A small audio frame classifier, trained from scratch.
Model: 2.26M parameters, log mel input, arch crnn, norm batchnorm, activation elu, depths [1, 2, 1], widths [192, 288, 432], rnn gru.
Data: trained on tunes sung on syllables by a formant synthesiser, 39062 training examples, 1.6 epochs.
Rows from block 2 of a small audio frame classifier, named by matrix and row number. Each number is 500 + 40 x the weight over its row's rms, rounded and kept within 0 to 999. All counts start at 0. Numbers have three digits each.
After each channel's rows are labels from the 100 clips, of 14976, where the channel reaches its highest value: "strongest on" is what is common among them. Only what is clearly more common there than usual is listed. The data: tunes sung on syllables by a formant synthesiser.
# conv: width-3 conv (model.blocks.2.conv.weight, 288x288x3, each kernel summed), inputs 0-57

conv.121:454529507527446497447408493531485510498548526498490575498430501481488537436509590534466483485490466502456491543473563526469527487543506483561492518478482428407523443434569516
strongest on: vowel: /ɑ/; deep voice

conv.59:504537518532524451498515501484487502478541515532539526464493502519494486508519483483508487536521413535552449559509467552543536525474526509487548536490513545493544548569447488
strongest on: consonant: /ʃ/; vowel: /o/; mains hum

conv.103:468527526453476487504472488504533399527519543594458464542485515448474465551544477539502513543424502519549517505499599560493504479531541473491484502523439534526460575498556534
strongest on: vowel: /ɑ/; consonant: none; clipping; consonant: /m/

conv.105:488498484514460544537469537561417528436461464536478442548551476495529468517526458503505493470510512583498526482484478498541538585485551505526507492568539533459563507562493519
strongest on: consonant: /t/; vowel: /ɑ/

conv.76:543517481465462535440495482568478460478551470462541487458472483499400533486492544429511456429486522483513446539460509468484490453446495480460535537532521477570493522520499466
strongest on: consonant: /b/; vowel: /ɑ/; vowel: /o/; mains hum

conv.201:499600513499476435527509539527468521455508468534483510498486501537597544539468534468563558511438509551527483538485528471592516487498499546592497564516509485493505474497533532
strongest on: consonant: /t/; vowel: /e/

conv.241:570501567518460539444521524537441542481550448475472467606493484521577517500521530522488533461500503500466528486459474511531519486479489553540507569495502476458496492533474527
strongest on: consonant: /t/; vowel: /u/

conv.246:446413492484491452495506541538541459459570386549467562565524540494571449466556520496440520512498510520530427541466463474582449448499484524475488478550561553450516546590511463
strongest on: vowel: /ɑ/; consonant: /ʃ/

conv.147:567480529515453527457508466532461485424477561501492572532479517491441456510560493549537553520438520496577511480506471519464574518447508487523504498494518542577538445518488419
strongest on: vowel: /ɑ/; consonant: /d/; consonant: /b/

conv.173:496551521515512491520531501539472472517502491493497576428480475392458539519529533505471470523544501488563503485454522498514549485502521530471459533521501591415486491446522567
strongest on: vowel: /o/; consonant: /ʃ/; consonant: /d/

conv.209:510424482511487533468538457490553521546444463442485611469467510545549484497485466517476427492527487493471538477516505533586447534493552454449546575442481558482502501503534496
strongest on: consonant: /ʃ/; vowel: /o/

conv.88:428491513384478456532506483541503474517429491496496447525476424467499534460495509533453520397475434487460478499471423478494461443472484480576445557494538472526469583603520474
strongest on: consonant: /d/; vowel: /u/

conv.118:494504475525489568519481514459525481490475502515575506517466469453446464507539467448534554518485520524368506493524493519500501486503542516543497479439526487567473544489528519
strongest on: vowel: /ɑ/; clipping; thin (high-pass)

conv.210:578481534494497519435463507485422506461520487500437436469464567521536527580510587497466465473499535533516477543476579498505532497460473486570531502540504492488541477509503514
strongest on: consonant: /b/; thin (high-pass)

conv.264:552506475554514457522439538452471519496434532465507512602525460474466495520414531453457569628479532456497476505559496497497485561559544539524513491468553542464555518504562458
strongest on: vowel: /ɑ/; consonant: /ʃ/

conv.279:517510456492482486512513513512536461473537564596511513550545472454519478461467615501444461570443498418524468554510552601514581472463527598479490508444465619527575493517466495
strongest on: vowel: /ɑ/; consonant: /b/; thin (high-pass); consonant: /d/

conv.12:539564536425469519527572568449513430502467496581479530535550558463468476547477504511469541495504553531525492511481553581513519521466510490424534551490512479546447440518547513
strongest on: vowel: /ɑ/; consonant: /d/

conv.171:489496477552553502512493513510483485459563474496473434519485484445485533493521518604519499560480540487477518493492552486349508434572486498447494565530489468495513511407587592
strongest on: vowel: /o/; vowel: /ɑ/; clipping

conv.282:534515486482524490460496563508536410509554495613587477526458423515500539499534494542460552514496542576500522470453548528487474524450455490588484534524524520506526527505487469
strongest on: vowel: /o/; consonant: /b/

conv.166:501458452526515518483464502506489469528408458530461478549538550473478475472483459450498521471426519537531517488544591495519481541546533458473462487478491498474558433575519557
strongest on: consonant: /b/; vowel: /u/; vowel: /o/

conv.226:451481525573459508377486503529485473513470556467483493473524487491551510488484505494467524471493477494510545533443605550487484574510484525438483631544570490537534528559557517
strongest on: consonant: /b/

conv.277:493506513436509529469428497474508553506445543439511567499466529526553490585547441530532474514501511507502487522558487562510475499473607457457482555529585469519445478516460466
strongest on: consonant: /t/

conv.42:474508501499565551467433526515477474489526498529471521505561521493445471423518520467531516515590526466506488429517537523519568549493545450470462510484505561481514501415505515
strongest on: consonant: /b/; vowel: /o/

conv.244:480552511373533517511456539489488487472564529557412543522562457534528532502467540464505488491504514474498519482511426579487491416484477500522452464463466573515529541448491453
strongest on: consonant: /b/; vowel: /o/

conv.218:473526497477609541516493513431486467533542475542554540595482509481514557485517421515616495477497548525560559545459494493514473455415525485485428533441517506513477452415535537
strongest on: vowel: /ɑ/; muffled (low-pass)

conv.172:501494471478524487451574530550523526557508449475515506485478474513521514577537525535451544515432508546462521571510538517528488551480516539461510518460558589521527495559540425
strongest on: vowel: /i/; clipping

conv.53:499496537491502477533455514506566536491494475490423502487510487485487474533521519572498403533509538427507430456547552501453485560481542416509513500476471558510552483493438559
strongest on: vowel: /i/; mains hum; consonant: /ʃ/

conv.266:464429489437541464483532500509506443495550491413510461537461554522498522578523510532553511572443543510508506485524565524492465574452575459459479473527487562517488464513532494
strongest on: vowel: /o/; consonant: /b/

conv.188:462476514531523474470565454523518490524472451499490586523526503495576496557521547448537493403447487470540510459495606422512544463473505483513530457450581580529467521488497535
strongest on: vowel: /ɑ/; consonant: none

conv.37:464533465578570544492469520497465524569518520507513543466531483529481464510563480510493554509485573496561493476469448492521506533479493595470513494546565546547590531428556491
strongest on: vowel: /o/; consonant: /ʃ/; consonant: /t/

conv.212:494494505506470502558458504491489578519446553533458546441502533511499534550478542519466576545515451526515510536525492458518417583522507527437560537557521512504522549491570518
strongest on: vowel: /ɑ/

conv.250:476504527531529486428591507552491458420537510532539501534503439522455476475520569465504512518471510522479413560487440554480484495532489470463461487504495434465493541503494496
strongest on: vowel: /o/; deep voice; consonant: /ʃ/; clipping

conv.78:497545518545504535513499517501490543452425478543461552571542510437581500539519481540505522510489501506578521591471504510598452511456518487503543457530535569545506515447552541
strongest on: vowel: /ɑ/; consonant: none; consonant: /t/

conv.64:499465531488515495524527469461461437526519517508391485457507492491466497506519500576476481473456492540506482517576464446394476522544496438518518483491475506494473520502449588
strongest on: consonant: /b/; vowel: /u/

conv.136:438579585484545556500464508465518481469480546537527470496464507487452495502544598535500494523461508538502532539514480565534447564507559590539489466531533423485508499398532469
strongest on: vowel: /æ/; vowel: /ɑ/; thin (high-pass)

conv.90:508430463492437486610511505577473584525517557548517479382538436493452472489464514395477460475480529455510473544504496554464535473506518543519477538479528539549531437600540531
strongest on: consonant: /d/; vowel: /ɑ/; vowel: /o/

conv.39:466473549501496427580504500530552533513492526507529466496428569516478535467461553521498448467475523484477478459544539489486502506533518499530478464496437495516482544513493562
strongest on: vowel: /i/; consonant: /d/

conv.60:521493518437503470503547536557509530610567464591535517470519498558491528465521500510501513580489511441532485471441443470480468506482509509493477477521476501515520597429522488
strongest on: consonant: /ʃ/; vowel: /æ/

conv.269:464551441459509501425538553530508564540543438490479500512480468507540475543515464526469505534468501499501439406475573489512467501489482557461458466499494463486479503497597437
strongest on: consonant: /b/; vowel: /i/; vowel: /o/; consonant: /d/

conv.113:486511523508545534485515490498443467538537472503487512548477521452535511448496504520542463456528464478533488505496511472475528433542547488459498515451523528501528446520443439
strongest on: vowel: /o/; consonant: /b/; consonant: /t/

conv.195:488462509543520503446538460476501444444487437462472495494517492489436532514490533465441547470444474509522430457557515460507511496436481484490503540529508428521532524556462512
strongest on: vowel: /ɑ/; vowel: /æ/; consonant: /t/; consonant: /ʃ/

conv.38:555483487477499526538495479472482452534500457513470496585551479498518542501527554472466468521565462516516476502533548504540563492512500535533529497508561535514511490485496483
strongest on: vowel: /ɑ/

conv.134:505444502505459440499475519517559422482452503587495538477480466526584533490541533547417499467509535466519551530506557483500408476527485454476533500485490533459567497508496489
strongest on: consonant: /b/; vowel: /u/

conv.87:516535455459459492521514554401540430549502482587559504524583450496511489508518423483488484503509515514499518516496473511499459491547515560531475482497501585516503492510489469
strongest on: consonant: /d/; vowel: /i/

conv.17:516514502494442547521486503464509454502548542569528477494570528473486481469550506560495476453480463486490461457535583437502502503544470517473546517542518514522547437438449420
strongest on: vowel: /ɑ/; child-like voice

conv.239:507498519531468435481453518546467505532514462591531500486529450525449514484530588500464495568477504499467515554509504523568402428460425447571429452536532475559558502529518460
strongest on: consonant: /ʃ/; vowel: /ɑ/; mains hum

conv.267:518512479540521460485410505467480561450556553545540531477519572521574494505497494488444415485545561499474505414514539453486537487456500502550521489471560584513537492459424472
strongest on: vowel: /ɑ/; consonant: /t/

conv.287:495521479543500451431565460448449479466570564525510394562482522472497550516530544524517486480440554478435547461477482572420449496550465528441470524477450472479514498417370543
strongest on: vowel: /o/; clipping; consonant: /t/

conv.122:478562542553514557502453393521519533523467533489480569485470431532506450446477436516496501544435468454488506519467518500542464494428485470477399502460531585493508512450514509
strongest on: consonant: /d/; vowel: /u/

conv.240:512503548565537496546505472500513522520524499563518427451525449552480495465497491583485529503462525545558593504455444517547434419580467417500532509465509490516505438436464436
strongest on: vowel: /o/; consonant: /t/; thin (high-pass)

conv.146:511514512532432505541483438525536536507456482476479590446464498457441506486439506509432485511482475411557547453453492482493482509592467552492499517487574525405522544477512457
strongest on: consonant: /d/; vowel: /æ/; consonant: /t/

conv.229:471497442507507540517547534423539458483572491491483473496538488549481508504489437507472548548458446465519549485522489432486571522491514553522509608525525547476488558511512579
strongest on: vowel: /i/; consonant: /d/

conv.85:466535530484495454496492506494526460460433491476411488537487563509462430482552501501503531453567534470523504461544466567505488542497513554473511531490499539520469493467518536
strongest on: consonant: /b/; vowel: /ɑ/

conv.281:495465495512377505511531516528460527525522528495472486562490550447473487477435501520432527431548514492524489513442539502454505541577571550489499489502507511489524550468506479
strongest on: consonant: /b/; vowel: /u/

conv.109:499505553520544532526513484608482562526496445554508491586522475526475485489518573503530550488516449515569475509453504543514476441498408429431476475440534491525510458536423478
strongest on: vowel: /o/; consonant: /t/; consonant: none; clipping

conv.111:506530521544530492479532536484467530514474516515542549534436507618511500483499445500506502427497528506499589458499488501542513500538477485495565521488472591526499495489535565
strongest on: consonant: /b/; vowel: /i/; mains hum; clipping

conv.66:557481458451495505491486451549471548505487527522507408456551485540473476498496525491552393396554537553447541459494572501489525476503512518504503459435465478494476462454488502
strongest on: consonant: /d/; vowel: /ɑ/; vowel: /æ/

conv.26:527511510524458517562524553465396529521486543522508483528492461501505507428543529485458501445514434448477485510409547551438494442595408438490449466504472493456566480438448544
strongest on: consonant: /b/; vowel: /o/

conv.151:480407482504445487460430529519529551495507473482527443440521447518523572444534525495549530448475521514455451428438482550518568490487512559469528506438449485480498567511517463
strongest on: consonant: /d/; consonant: /t/

conv.255:428509541486521517523496478537492387408501491486506504418537417498524473439465506477559475541530438481523502441459549522538425504545494511521443538545518508559545504440496502
strongest on: vowel: /ɑ/; child-like voice

conv.158:519513511469424491533458429542480616484540415502510486565566529507570533506494528414521494461485465511476531503490492477452557531522476545487514473486566514523582505499485537
strongest on: consonant: /d/; vowel: /ɑ/

conv.284:505471546483490548453494467549450482534496493495494469561535498439478501534505498465478447530488542396512519511465461528479452559524538509515521501427503610470430457505500478
strongest on: vowel: /o/; consonant: /ʃ/

conv.206:512501456546528521525525498480466484504543523501553462514515409485460421536491525465583488571541474507508499454520442539429558497489466461524460465518471486481444473478515491
strongest on: vowel: /o/; consonant: /ʃ/

conv.177:513566479521465591530546505544520483487570431426529502463543518522477502497508503488562550514548428559474514439544448555511433520499501465516508480493475469476447585468505460
strongest on: consonant: /t/; vowel: /æ/; consonant: /ʃ/

conv.236:456496419493416535487514520486509558421621481479552527539564547491504510479479542529483441581483540439466493572496491523465495475509520474434509503493509470512514498568593510
strongest on: vowel: /o/

conv.43:515428458485495449538497445494545497398435552474523497539522497508471488434531452482567483497469556450561479508468536526554555560566487498505490487513539490513493459466502478
strongest on: vowel: /o/; consonant: /ʃ/

conv.145:528510494528455523554546500500524488489495506491504466498485545480492484500519477477471496528580490490508526423483470469522541506423513474568508535523548495503489449477512419
strongest on: consonant: /t/; vowel: /u/; clipping

conv.24:495465555546532541509494544573525456396545518496494470534464501479462489509489544519522549553449516502501496500479460539512437512469497553452461478507455487535499474513454474
strongest on: vowel: /o/; consonant: /ʃ/; consonant: /t/

conv.0:472514506567491451436513521473471586531492521532542489588463454497459444551489434482450500494573433571518532483503482390451494452446548507507488529415524561450503454524557463
strongest on: vowel: /o/; consonant: /t/

conv.276:442481490440515437503520546477457447526454436556492529486519515420475480434551576517524534488472521441506588511447475532413517505478490523562515496456471455426531423483438505
strongest on: vowel: /o/; consonant: /ʃ/; consonant: /b/

conv.154:514508493516462484425437526499458469497482437542564548516510541531496531539422474447503482474541552532585454461474514544541541568559491538503561458479478582440480514563461507
strongest on: vowel: /ɑ/; consonant: /d/

conv.6:454445536511514472510563510488459446484516554484471530481442524496507442559488499531486418504514479468479478515595555435577480507541506505492516483456448477476491464502428438
strongest on: vowel: /ɑ/; consonant: /b/; child-like voice

conv.94:542504531434486538492529463443476508549489517524557445501421437477548525512531491522620548482508425470432562502513506523521487570460467480539519466476520438505479457417525556
strongest on: consonant: /ʃ/; consonant: /t/

conv.234:543539507570567527500428516521435495473480502523494564521475527517521454513487535543483495579536564491485443505446545468533512416487538599510575475497531532565474511537488502
strongest on: vowel: /o/; consonant: /b/; consonant: /d/

conv.190:513483511476429516467454506509497457506419503473526477496510515507494499540456453488487526501568545499543543523511427500523422533515497464493594521562574477518533423542517506
strongest on: vowel: /ɑ/

conv.175:564542453446559537485507566500453520502579459442414549460537487472501508441603461459501439458592473437513462505487543499490581442530493547580465482539438481424456511547536517
strongest on: consonant: /b/; vowel: /o/

conv.63:517475499520477467499499458507470462483564427509465455500515502407483558484491478518526489526489469566474411487460508504461512466533554530530505523506502516488520468517498553
strongest on: vowel: /o/; clipping

conv.159:483534533492531495539485505422508468488510428509467524519493539529445515518511540552543560485517455463521520484481547467536447514505474488448422477566440443537534511497476519
strongest on: consonant: /d/

conv.213:495480515498518500477413500500483513523465527513476484507491455468492532507468541527492541493522472522493529416547496488443473504466515498537567450563564557469510539412530545
strongest on: vowel: /o/; consonant: /ʃ/; consonant: /d/

conv.257:486501474446556564464529495475476479497511483568493495518507529515506502501469527502481509484468547552428491567581521469501468564497454546504502480541513533507451586518475491
strongest on: consonant: /d/; vowel: /ɑ/

conv.144:527496547542501463501532511524565439529505421414509520446451533467521512453543508479485486582470515497487551480498501527569514469482560512430579485490589476537541516558506559
strongest on: vowel: /o/; consonant: /b/